From a checkpoint of a small image embedding model: 7.46M parameters.
Rows from block 3 of a small image embedding model, named by matrix and row number. Rows with one number belong to one neuron. Each number is 128 + 32 x the weight over its row's rms, rounded and kept within 0 to 255. All counts start at 0.
After each neuron's rows are labels from the 100 images, of 14848, where the neuron reaches its highest value: "responds to" is what is common among them. Only what is clearly more common there than usual is listed. The data: single toy objects rendered from many sides on busy backdrops.
# fc1: MLP up (model.blocks.3.mlp.fc1.weight, 1280x320), inputs 46-91
# fc2: MLP down (model.blocks.3.mlp.fc2.weight, 320x1280, transposed), outputs 46-91

fc1.754 [136 130  99 163 116 172 117 122 114 134 138   0 128 138 119 167 145 166 117 125 194 127  87  99 125  99 133 191  90 148 109 145 201  87 120 110 162 167 140  71 126 180 148 108 142 124]
fc2.754 [102  79 137 144 128 160 175 114 109 146 135 145 119 142 125 144 142 192 171 103  50 165  93 132 114 117 131 118 139 141  51 134  75 184 102  61 159 132 159 115 100 131  92 124  80 118]
responds to: level; hammer

fc1.128 [103 133 151 133 122 112 145 160 200 126 127 110 161 140 136 142 141  87 151 105 154 146  86   4 104 120  88 174 180  99 192 141 152 132 112 140 118 162 141  92 161 157 166 147 107  80]
fc2.128 [169 128 127 119 110 105 104 170 132 138  87  98 118 132 135 101  98 117 234 120 119 135 104 119  79 115 134 167  96  80  59  95  99  51 120 129 131 176 130 115 156  67 148 140 113 123]
responds to: car

fc1.166 [ 93 169 121 122 199 118 139 141 153 165 128 185 131  82 121 109 165 138 115 100  55 131 131 228 104  83 119 116 153  70 159 140 138 161 113 132 115 158 110  74 210  36 152 109 113 177]
fc2.166 [ 66 160 143 138 127 202 108 119 104 143 185 151  79 189 192 106 129 116  94 187 108 149  92 150 132 123 161  90 144 122 122 111 110 178 127 113 134 172 112 138  97 129 124 130 125 158]
responds to: sofa

fc1.526 [ 97 102 167 184 136 123 193 139 113 144 109 128 134 123 137 134 109 130 105 122 139 148 126  92 148  84 128  92  78 170 153 147 116 144 124 186 153 161 101 119 138 135 158 126  63 120]
fc2.526 [164 141 154 144 128 141  45 166  74 107 183 127 154 143 176  95 125 118 117 128 147 123 161  92  98 109 134 117 126 175 123 104 143 141 128 155  57  90 154 138 108 120  81 118 129 166]
responds to: black; car

fc1.70 [175 122 124 130 129   4 144 155  82 140 138 151 149 158 153 104 129 134 103 139  87 115  91 107 118 118 133 149 166 151 110  84 165 129 193 112 102 119  70 136 138 110 157 151 150 169]
fc2.70 [141 161 121  99  94  30  68 111 126 129 101 149 178 141 213 123 132 165 111 158 135 113 134 116 122 152 138 101 121 120 111 152  98 146 198  42 116 138 152 213  46 131  80 131 155 121]
responds to: from below

fc1.352 [129 135  89 131 132  82 102 147 114 140 158 142 144 138 119 111 145 154  94 115 153  78 124  74 112 121 163 135 186  94 127  97  95 156 147 155 146 123 179  96 138  95 169 116 155  90]
fc2.352 [115 151 120 129 124  54 101 161 108 132 126 138 121 150 107 128  97 202 179 147 145 134 150 134 129 105  70  66  96 106  82 126 106 123 151 143 133 139 136 110  95 102 161  99  99 129]
responds to: boat

fc1.534 [179 126  57 120 155 170 129 110 103 149 154 123 125 163 120 202 134 133 110 157 112 130 193 120 159 142 145  98 120 127  95 152 151 100 167 160  58 157 145 154 165 153 123 117 101  55]
fc2.534 [ 68 126 151  95 141 195 231  65  60 138 105 133 115 141 140 150 110 113  79 106 128 138 147 167 113 157 120 130 169 151 133 133  75 150 105 102  86 151 111  67 159 162 122 132 149 102]
responds to: white

fc1.586 [134 126 123 133 129 124 115 135 127 138 128 165 119 154  98 102 120  90 116 125  64 136  86  87 129 145 161 118 112 171 100 155 137 158 148 196 129 186 153 110  67 139 144 124 113 110]
fc2.586 [140 142 142  95 141 105 121 102 130 128 172 114 170 112 144 155 148 240 126  71 124 107 147 117 141 203 149 138 124 175 112  72 146 228  99 103  97 171 105 134 139 111  81 182  99 112]
responds to: barrel; from above; glossy

fc1.196 [158 148 115 125 123 102 154 157  85 109  85 123 138 176 222 126 188 136 104 156 132 121 140 184 155 146 123 139 117 139 151 109 107 129 154 148 129 151 139 152 172 128  93 129 127 142]
fc2.196 [ 98 144 134 117 104  53  88  97  94 145 154 166 181 140 105 137 143 235 165 171 127  88 126  48 137  43  95  74 154  78 115 118  72 130 171 105 134 173 156 124 124 129 109 117 142 146]
responds to: glossy

fc1.27 [117 123 139 117 166 104  62 131 111 107 130 107 135 117 125 130 130  76 132 107 121 155 165 157 133 167 155 145 124  90  65 166 142 129 134  98 122  82 190 126 139 167 147 129 129 116]
fc2.27 [132  82 159 133  94  96 128 118  84 173 126 153 119 144 158 115 125 114 125 131 154 118 133 126  94 132 123 130 189 129  78 110 121 187 124 133 108 108 100 148  71 160 112 168 102 107]
responds to: matte; barrel

fc1.170 [133 110  95 161 122 102 112 129 146 158  77 125 173 124 119 192 116 146 131 146 117 125 131  95 147 131  78 120 133 152  66 121 126 154 144 140 136 164 134  99 147 131 199  64 129 113]
fc2.170 [120 110 156 137 140  99 136 142  82  82 132 143  93  95 109 110  87 136 152 136 122 149 112 133 128  84 155  69 141  92 122 183 107 147 150 131 129 215 164 118  81 108 135  78 123 143]
responds to: boat

fc1.51 [149 137 159 176 124 150  98 140  96 135  73  92 111 181 126 130 115 129 143 169  60 117 159 172 161  96 102 133 150 131 169  98 137 115 108 122 179 143 179 131  62 132  77 138 157 106]
fc2.51 [107  79  93 133 127 145 137 117 142  71 119 128 126  68  96 116  52 192 155  91 131 134 136 158 111 100 129 163 126  90 130 153 130 149  83 115  89 131 121  67 112 124 123 109 149 109]
responds to: umbrella

fc1.304 [112 147 126  92 138 133 146 117 112 124 178  72 126 153 158 121 147  92 171 131  74 148 191  89  94 135 132 178 127 127 135 144 169  88 134 125 122 148 109  93 125 126 156 192 139 113]
fc2.304 [116 132  99 128 116 103  82 151 133 119  60 187  73  78 126 130  77 137  94 130 110 201 112 130 122 149 163 123 139 108 157 128 177  93 117 111 117 168 116 143 167 153  87 163  95 104]
responds to: barrel

fc1.13 [146 123 126  90 137 106 196 142 105 142 152  59 147  85 130 128 141 119 111 154 109 125 136 155 133 121 129  62 134 145 151 143  71 106 135 145 153 151 124  90 135 158 122 141 135 119]
fc2.13 [122 136 152 179 184 137  87 101  70 170  72  78 130 184 166 124 118 103 125 112 130 107 134  88 140 149 160 143 123  67 138 194 125  74 141 132 155 159 134 163 129 144 104 118 133 135]
responds to: metallic

fc1.207 [109  95  53 140 153 174  98  95 107 153 186 157 114  97 139 115 179 120 127 132 153 109  12 159 127 142 120 126 119  90 124 169 132 126 125 127 125 114 157 180 100 152 102 135 170 134]
fc2.207 [119 168 177 134 121 113  99 156 125 131 101  86 136 163 130 137  95 122  91 130  65 140 162 209 178  75 133 152 171 138 100 212 156 145  99 181 118 127 166 148  77 162 173 148 112 140]
responds to: house

fc1.242 [138 140  79 161  75 138 118 120 129 165 134 105  75  97 123 149  90 126 114 136  98  98 198 137  99 142 125  51 106 140 125 144 130 118 125 148 139 156 138 100  83 129  69 112 159 158]
fc2.242 [165 158  80  66 140 167  87 126 110 152 204 217 122 163 149 108 100 103 135 173 103 130 133 147 139  65 166 117 155 134 181 142 152 125 154 133  86 116  95 117 137 129 149 176  82 144]
responds to: from above; mushroom; orange

fc1.523 [127 133 107  79 124 109 186 153 123 149 133 168 168 138 103 136 184 166  82 143 131  81 139 115 116 153 114 187 154 123 129  83 114 156 163 118 148 152 122  80 131  68 128  95 156 156]
fc2.523 [147 182 102 117  91  65 116 103 124 134 102 111 133 164 214 136 122 203 126 148 151 123 141 129 110 103 105 125 137  64 108  99 149 126 189 136 106 152 188 118 101 141 150 103 170 116]
responds to: umbrella; from below; matte

fc1.415 [ 55 137 181 126 150 109 113 130 111 197 231 139 159 142 178 105 141 120 108 117  92 108 193 128 134 114 123 146 128  98 152 184 108 125  85  88 125 164 119  74 143 147  38  90 118 147]
fc2.415 [126 117 156 112 110 131 116 163 103 145 145 132 121 100 134 156 144 109 128 142 174  79 113 139 112 112 154 144 121 119 181 169 133 160  96 114 124 182  81 150 112 112 125 136 128  64]
responds to: table

fc1.671 [164 124 136  80 135 130 110 147 140  92 152 116 176 177 139  56  73 115 161 111 117  97 133 119 136 127  71  97  99 116  99  67 133  80 179  86 137  92  33 125  89 153  54 105 116 154]
fc2.671 [138 136 150  80 163 136 117 101  64  80 117 176 132 188 112  78  86 145 141  84 129 187  87 123 123 125 118  89  92  87 148  93  94 150 107 124 116 115 124 164 143 145 108 171 153 157]
responds to: orange; checkered

fc1.484 [102 141 153 125 175 129 134  78 116 192 206 145 137  70 151 143  92 136 150 142  88 110 136  98 154  71 143 150 110 178 153 137 162 139 102  94 124 117 138 144 167 111 126  98 121 166]
fc2.484 [112 119 120 158 120 127  79  98 126 131  75  61 130 112 134 144 123  80 142 137 148  61 113 124 188 128 141 169 124 107 125  97 142 109 103 136 127 127 135 111  80 135  61  77 129 149]
responds to: glossy; from below

fc1.647 [127 143  58 129  89 138 158 166 115 101 174 136 116 151 132 117 118 127  82 143 150 190 144 118  95 136  98 110  81 128 158 106 161 143 128 106 137 145 111 133 198 184 189 171 132  81]
fc2.647 [110 113  57 139 146 166 160 211 108 105 127 119 147  77 156 138 132  82 112 130 124 126 123  82 121 130 103 152 149 151 134 161 121 178 142 160 161 130 128 205 123 137 113 144 156 155]
responds to: barrel

fc1.188 [143  96 142 207 162 127  96 132 126 140  81  70 178 179 151 146 170 122 149 112 104  79 112  52 164 138 124  71 151 158 147  93 154 105 148 158 129 106  73 135 160 102 123 130 141 143]
fc2.188 [144 116 125 133 121 126 176 193 183  82  63 108 116  69 127  96 158 138 123  83  61 110 166 153 124 107 158 163 174 130 144 124 107 173 130 111 117 145 194 116 147  65  97 135 110 156]
responds to: car

fc1.670 [146 139 108 133 131 137  88  99 108 123 107 123 130 243 143 114 149 134 103 109  75 147 140 152 175 124 142 149 114 138 117 132 119 124 183 141 181 217 117 130 124 122  98 169 138 103]
fc2.670 [ 97 155 120 130 102 112 195 146 122 101  49 140 101  84  68 117 170 220 127 181 158 133 117 134 125  84 140 125  28  83 123  75 103 119 135 104 129 122 114 126  92 135  75 183 102 104]
responds to: glossy

fc1.159 [133 156 233 115  81  88 124  67 163 171 113 120 136 102 153 195 119 127 153 110 156 149 102 130 101 125 165 106 118 112 119 138 145 153 149 137 140 158  71 180 128 132 154 129 105  98]
fc2.159 [100 112 141 151 111 111 111 228 148 118 145 103 118 119 203 146 156  55 114  52 121 151 101 153  85 105  91 160 141 117 110 109 158  89 146 147 143 140 150 165  96 136 159 154 161  93]
responds to: from below; black

fc1.30 [ 99 166 212 153 149 100 118 121 117 156 140 140 163  94 127 105 149  81  86 131 120 124 130  84 168 122 122 137 120 123 160 138 143 208 105 184 165 127 110 186 140 116 135  89 119  73]
fc2.30 [135 173 128  95 150 162  56 123  87 140  70 107  78 129 130 132  97  92 147 165 130 131 117 104 135 125  85 122 127 115  94 171 143 103 115 173 151 164  84 120 124  78 205 167 156 128]
responds to: car

fc1.321 [180 152 163 180  98 137 105 135 198 155  79 127 153 106 130 172 103  96 124 148  74 155 147 123  94 139 132 152 168 137 143 143  98 117 138 115  90 108 105 147 130 175 166 124 125 159]
fc2.321 [116 169 126 169 127  67 110  89 139 126 172 132 130 141 193 117  82 114 164 128 129  94 132 103 128 114 105 130 111 140 113  98 139 135 140 115 124 122  64 182 151 133 110  52 125 120]
responds to: car; truck

fc1.618 [ 51  87  86 138 132 136 108 134 132 123 143 179 174 112 145 103 111 111 110 175  89 136  85 127 128  91 149  74 145 124 147 131  83 172 179 142 131 124 113 123 121 141 152 126 130  77]
fc2.618 [105 132  83 153 134 164 121 165 168 115 155  86 139 123 244 133 106  55 231  89 127 120 125 158 159 154 109 132 159 139 123 127 186 114 118 138 101 159 134 123  69 134 102 132 128 156]
responds to: airplane

fc1.181 [161 169 105 101 115 106 100 163 146 147 123 160 178 138 132 133 217 136 147 101 151 115 158 205 153 154 153 110 100 114  90 143  85 133 108 129 125 101 174 108 129 101 120  41 182 194]
fc2.181 [220  93  80 139 107 126 143 126 165 120 105 123 153 101 117 106 154 157 161 130 177 135  86 111 127 120 197  70 157 139 116 104 107 183 100 101 126 130 103  82 109 138 140 130 143 126]
responds to: matte; trophy

fc1.550 [138 111 184 136  96 114  69 125 183 118 133 114 125 151 112 158 171 139  75 171 125 173 111 105 126 115  97 120 111 134 198 170 136 185 131 112  40  99  63 109 125 125 153 116 161 182]
fc2.550 [132 134 150 181 128 205 108 162 115 131  26 120 122  84  67 130 132 132 102 105 100 157 116 179 161 113 111 143 158 170 110  72 187 173 125 154  60 146 135 134 150 158 170 147 130  98]
responds to: matte

fc1.370 [105  43 131 136 112 112 107 162 144 149 132 171 130 130 114 113  96 114 107 130 140  84  93 130 138 137  74 128 155 111  72 142 111 111 141  99 106  64 169 153 122 146  83 172 172 123]
fc2.370 [137  85 165 169 180 194  95 143 132 136  69 109 138 129 143 135 103 112 149 132  74 132 178 137 179 157 160 151 123 123 166  91 145 169  75  94  93 158  90  88 104 126 106 123 130  65]
responds to: metallic; from above

fc1.439 [142 128 109 102 104  98 128 173  75 140 133 103 141 116 108 125 138 130  97 128 171 195 127 145 133 138  92 189 121 123  78 120 107 170 109 188 137  90 130 178 118 156 146 122 149 123]
fc2.439 [186 123 170 135 159  82 131 125 139 164  56  46  82 175  59 153 144 170 110 126 133 134 102 125 158  69 161 167 145 167 140 211 133 114 181 111 159 107 145 200  84 112 113 115 127 140]
responds to: from above; matte; pine

fc1.767 [113 121 159 130 147 132  83  98 150 108 101  70 122 116 166 140 104 115  84 130 132 154  82 103 147 178 111 133 154 159 188 142  24 126 114 117 105 152  98  96 176 175  71 127 180 186]
fc2.767 [132  67 108 135 157 118 124  99 120  97 137 162 125 210 158  94 128 122 138 133 143 142 122  99 119  79 138 148 105 108 129 114  96 149 136  77 100  87  75  90  69 139 126 161  89 154]
responds to: from above; matte

fc1.259 [136 125 102 117  98 142 136 119 160 103  99 137 205 189 142 109 155 148  90 143 146 120 146 103 110 160 159 128 176 142  76 135  71 141 191 125 166 155 130 115 156 139 130 128 143 165]
fc2.259 [164 121 135 106 112  96 160 124 130 146 179 115 138 152 138 142 119 136 117  97  79  97 125 122 118 162 126  88 147  70 129  92 125 136 138 193 144  90 145 106 134 120 149  99  80  86]
responds to: barrel

fc1.217 [172 116  80 139 161 105 125  84 153 132 178 120 128 142 128 140 104 107  99 115  99 129 155 140 116  82  90 227 139 127 138 127 155  80 121 131 125 133  98 132  88 181 132  94 140 173]
fc2.217 [139 133 140 177 104 122 142 120 126  81 179 144  64 112 112 115  90 125  84 137  77 123 106 134 151 127 110 150 137 123 137 131  54 136 109 194 114  93 141 161 109  99  92  88 140 129]
responds to: metallic

fc1.622 [ 64 176 123 142 118 126 139 127 157 134 152 135 160  74 146 127 145 126 129 128 146 120 202 140 123  98 151 159 127 123 162 199 193 128  79 120 114 122 118 112 140 143  98 115 120  60]
fc2.622 [114 158 126 149 123  46 149 108 175 105 124 125 138 147  85 132 124 120 118 124 144 139  72 112 110 190 108  93 153 134 130 213 154 145 132 117 138 142 124  96 145 113 117 130  93 140]
responds to: arch

fc1.36 [ 88  84 169 127 162 174 119  99 126 135 197 106 148 102 123 135 166 128 196 123 166 148 131 124 120  86 140 143 152 135 115 143 187 148 146  80  82  79  95 186 168 139 120 160 158 155]
fc2.36 [156 127 124 125 104  96 137  95 103 108 120 147 110 188  72 127 120 117 126 142  60  95 114  86  83  95 116 108 127 135 142 163 123  89 115 184 174  87  90  98 190 114 109 131 154 170]
responds to: from above; metallic

fc1.399 [131 130 133 130 123 142 133 113  85 165 111 112  88  73 113 103 140 109 139 106 150 127 159 115 153 115 104 132 114 100 128 127  82 107 100 119 159 111 110 140 113 142 151  89 143 127]
fc2.399 [115 169 153  98 115  52 219 134 123 136 123 112 157 116 158  63 138 243  85 193 163 197 119 133 122 120 164 185 135 143  76 152 192 153 121 139 204 172 114 202 151 155 119 193 129 126]
responds to: black

fc1.683 [125 190 130  68 122  92 124 149  68 112 110 166 132 146 104 149 127 128 134 114 168 145 173 129 120 111  95 116 133 135 131 130 140 163 155 135  53 144 145 104  92  90 176 136 172  82]
fc2.683 [110 156 152 125 117  53 172 149 171 133  74  99 140 147  99 120 178 145 101 116 125 143 143 121 126 114 108 165 110 144 103 184 102 135 156 161 127 114  88 117  95 172  92 124 110 130]
responds to: from above; umbrella

fc1.668 [ 31 124  40 123 147 161  19 126 138 186 198 106 127 106 166  93 135 125 119 169 103  88 129 141  82 127  91  73 120 111 189 157 138 225 173 128 141 168  99  95 106 119 156 117 101  93]
fc2.668 [142 168  69 158 129 192 162 153 154 101 136  73 131 130 197 157  93 121 181 143 122 113 149 139 114 168 113 137 134 125  93 122 176 104 126 144 109 151  99 117 118 134 127 191  70 145]
responds to: level; airplane

fc1.517 [133 178 117 109  90 131 160 125 136 204 131 136 142  76 141  98 129 142 132 114 142 192 163 127 159 116 148 109  89 147 112  97 141 138 101  87 116 104 120 128 177 126  71 107 137 181]
fc2.517 [130 137 145 147 139 113 118 179 166  77 115 120  79 161 153 155  93 113 101 129 113 120 135 181  95 106 121 146  98 105 115 178  58  72 130 158 122  57 152 104 104 125  51  75 131  99]
responds to: black

fc1.92 [150  77  80 170 142  96 178 102 127 176 133  65  80 121 122  79 100 124 129 124  90 123  94 143 145 115 140 153 103 130 102 127 128 170 124 101 112 138 137  59 133 132 189 146 106 148]
fc2.92 [134 146 140 146 159  98  41 116  94 111 138 160 128 132 175 107 130 155 208 113 169 176 134 144 129 161 159 143 141 107 164 115 127 191 131 142 147 163 112 127  95  82 115 159 167 167]
responds to: barrel; matte

fc1.656 [140 140  98 150 123 106 125 132 127 189 157 117 108 103  88 112 102 120 107 143  85 117  82 111 108 131 171 108 123 215  88 184 137 155 170 165 134 146  88 140  79 171 134 121 131 107]
fc2.656 [135 167 112 161 144 108 106 125 137 145 214 114 132 153 148 104 186 193 112 117 129 174 190  89 151 127 190 145 144 113 127  72 109 222 119  28 101  89  35 148 145  96  92 172 113 123]
responds to: barrel

fc1.765 [ 53 166 121 119 144 158 142 176 167 141  99  81 141  57 209 172 167  91  82 127 180 108 136 154  97 120 141 150 144 136 133 133 171 175 145  90 159 114  91 206 156  96  90 142 123  95]
fc2.765 [141 148 155 161 113 127 130 133 129 173  80 106 122 113  68 163  94 182  31 113 120 143 154 109  93  69 110 135 127 116 113 170  81 172 179 161 161 124  67 135  99  98 147 103 136 134]
responds to: glossy

fc1.229 [101 152 160 138 113 153  90 193 118 159 119 172 127 149 106 122 113 194 125 155  92 113 117 124 110 130 122  65  83  90 124 150  80  80 122 120 114 120 125  98 133 172 110 112 146 140]
fc2.229 [138 195 117  95 114 124 127 127 129 121 119 106 128 156 136 131  95  92 173 109 125  70 123 120 114 160 157 110 123 133 153 140 123 129 175 129 125 102 150 121 118  86 135  84 143 167]
responds to: black

fc1.180 [126 109 136 117 132 120 134 157 139  60 113 128 115 135 160 134 156 100  84 139 128 122  77 128 118 127 149 127 121  59 123 110  97 155 136 109 108 166 147 121 131 107 131 125 129 134]
fc2.180 [104 172 115 129 109  91 101 126 145 139  55 132 134 118  92 110 148 114 131 124 123 148 143 161 170 125 149 136 136 122 144  50 156  84 139  82 154  91 125 141  37 107  87 150 127 124]
responds to: sofa; truck

fc1.443 [152 129 174 145 139 128  69 119  36 118 120  60 125 219 131 108 135 129  83 145 100 174 152 106 141 130  84 164 106 135 137 119 151 145 142 185 130 168 142 130 128 134 146 121 156 180]
fc2.443 [133 129 129  81 116 112 210 132 151 103  31 127  90 157 116 136 126 130 163 112 142 131  50 142 151  83  89 137 125 132 113 106 181 117 177  85 108 108 125 153  64 180 108 119 142 109]
responds to: glossy

fc1.320 [166 159  92 152 142 144 156 114 168 140 142 144 153 233  92 139  75 117 141 143 132 103 133 129 113 101 112 128  90 149  89 121  80  99 104 124  65 202  60  96  99  82 122 101 122 203]
fc2.320 [ 89 139 158 177 114 123  84 158 113  94 152 147 127 123 123 105  75 127 165 112 111 176 146 154 114 146 197 176 107 159 116 124 193 124 134 118 102 109 148 131 116 108 126 154  92 156]
responds to: level

fc1.1 [115  88 188 143 198 116 123 114 136 134 165  88 104  72  46 135 194  74 130 144  95 135 132  91  63 134 125 129 142 137 166 122 126 141 131 136 138 103 167 141 115 133 141  86 187 145]
fc2.1 [161 129 130 103 116 130  91 108 128 146 115 128 143 117 168 242 138 127 153 142 203  72 136 167 158 182 127 138 145 128 104 158  67 117 119 100 125 130 155  85 125 117  99 105 157 107]
responds to: from below; metallic; table

fc1.434 [118 115 147 152 121 162 105 118 131 121 185 149 131 130 158 151 186 109 128 101 157 125  92 144 209 106 140 107 100 137 109 125  48 119 147  71 176 109 103  97 113 140  99 168 176 111]
fc2.434 [160 102 137 218 117 144 133 123 111 129 167  88 126 142  96 144 176  87 160 132 144  97 141 162 145 168  96 141 164 133  83 123 122 160 166 117  58 105  84  89 122  58 129 146  91 142]
responds to: matte

fc1.527 [131 157  95 100 105 121 182 141 142 134 113 155 147 143  88 102 162 167  73 149 130  65 146  98 113 146 100 171 144 109 134  68  94 150 167 114 129 135 131 110 146  52 131 120 126 137]
fc2.527 [146 165  99 115 125  74 117 107 116 150 106 127 148 161 188 126 124 182 118 154 178 115 122 125 119  85 106 132 135  57 122 114 148  98 228 150 121 142 173 129 122 125 168 116 139 109]
responds to: umbrella; from below; matte

fc1.435 [124 161 113 120 161  70 112 136 188 139  55 202 118 153 160 100  94 129  81 145 173 135 151 120 162 137 160 135  75 106 130 130 139 110 109 136 107 138 118 144 126  99 132  69 141 134]
fc2.435 [119 133 126 132 114 115 185 140 133  95 139  95 133 119 102  93  82 137 111 100 119 158 138 114 104 173 117 141 154  77  78 152 171  86 135 153 100 137 182 132  90  55 157 137 148 145]
responds to: arch

fc1.403 [121 161 163 143  79 140  99 129 181 173 118 164  92 123 161 112 134 140 101 177  99  78 180 141 110 154 112 126 200  76 118 110 165 139  76 133 147 142 140 157 122 167 145 136 157 164]
fc2.403 [127 186 149 184 119 144 145 148 115 155 169 107 138 154  73 129 144  67 140  59 140 129 110 110  76 147 132 112 159 184  73 201 132  93 148 115 132 151  97 109  99 121 138  87 103 135]
responds to: white

fc1.752 [121 218 140 158 144 130 208 142  56 159 139 141 174 128 130 187 171 107  85 172 137 117 155  49 129 134 142 102 129 128 155 124  83 167 149 116 132  70 147 152 113 122 166 156 127 101]
fc2.752 [125 144 179 161 159 137 147 110 111 133 109 127 136 117 239 128  75 115  68 107 174 118 126 178  90 130 112 127 151  88  98 134 112 115 120 114  96 240 180 155 118 117 150 191 105 135]
responds to: black; car

fc1.721 [164 118  85 131 190 113 174 152 181 155 140 113  87  81 114 122 101 128 153 129 108 191 221 193 133  93  77 154 171 163 129 104 149 120 139 106 167 129 113  98  91 124 107 117 164 103]
fc2.721 [186 127 136 143 153 138  95 109 140 126 115 143 120 156 150 116  89 163 100 139 120 104 178 162  98 115 126 120 122 120 117 146 155 182 121 109 101 149 125 132  98 156 130 132  93  95]
responds to: striped

fc1.366 [106 122 136 106 132 120 137 137 131 148 126 134 132 101 139 146  95 126  97 146 145 124 101 114 150 112  94  94 115 125 128 176 133 188 189 140  97  86 154 116 139 109 126 132 112 142]
fc2.366 [135 153 152 131 148 124 115 152  56 144  96  91  76 152 135 128  84  57 126 208 128  95 132 118 125 119 133 109 215 100 128 129  96 141 139 214 110 170  97 121 123 112 140 128 117 122]
responds to: car

fc1.624 [173 140  55 170 133 132 101 117 119 130 152 100 107  60 143 170 148  67 135 111 131 173 171 230 127  87  55 175 113  90 149  95 179 164 114 121 115 145 125 100 177 109 158 140 158 139]
fc2.624 [140 105 154 164  63 137 101 164  78  97 112 158 153 147  96 136 125  65 129 139 171 155 130 158 174 110 140 130 154  75 135 172 109 105 126 177 104 161 116  84 141  38  63 147  10 113]
responds to: from above

fc1.77 [105 110 149 138 129 156 105 139 126 105 161 108 108 138 104 144 147 132 122  82 147 109 132 133 123 143 143 115 182 144 159  99 135 127 133 113 177 160 122 131 145  99 120 113  98 173]
fc2.77 [105 113 114 128 131 108 103 115  64 114  56 136 143 119 175 135 107 115 103 129 119 112 118 146 133 113 158 107 113 125 149 103  58 104 163 138 126 128 168 175 126  55 131 125 129 125]
responds to: from above; metallic

fc1.629 [121 114 124  74 111 174 129 122  93 138 122 139 115  25 143 151 186 115 115  68 139 163 179 157  58 101  86 133 131 124 122 137 136 103 119 136 155 102  57  97 188 119 146  57 128 150]
fc2.629 [119 175 121 111 173 122 127 145 120  84  81 113 109 115 180 113 133 109 125 131 119 147 102 179  40 165  89 115 117 114 153 129 106 156 135 145 134 182 115 136 136  85 126 171  96 129]
responds to: metallic

fc1.667 [155  83 108 140 125  88 140 113 106 123 159  80  55 134  92 119 108 142  97 118  88 119  88 176 166 149 115 147 124 131 129  27 123 132 134 188 127 137 148 128 133 156 143  90 126 149]
fc2.667 [113 139 165 153 148 124 114 132 115 131  95 120 125  82 121 135 158 126 172  78 158  86 124 124 157 103 128 139 121 150 166 148 101 171 120 123 102 150 140 100 103  84  82 150 132 108]
responds to: barrel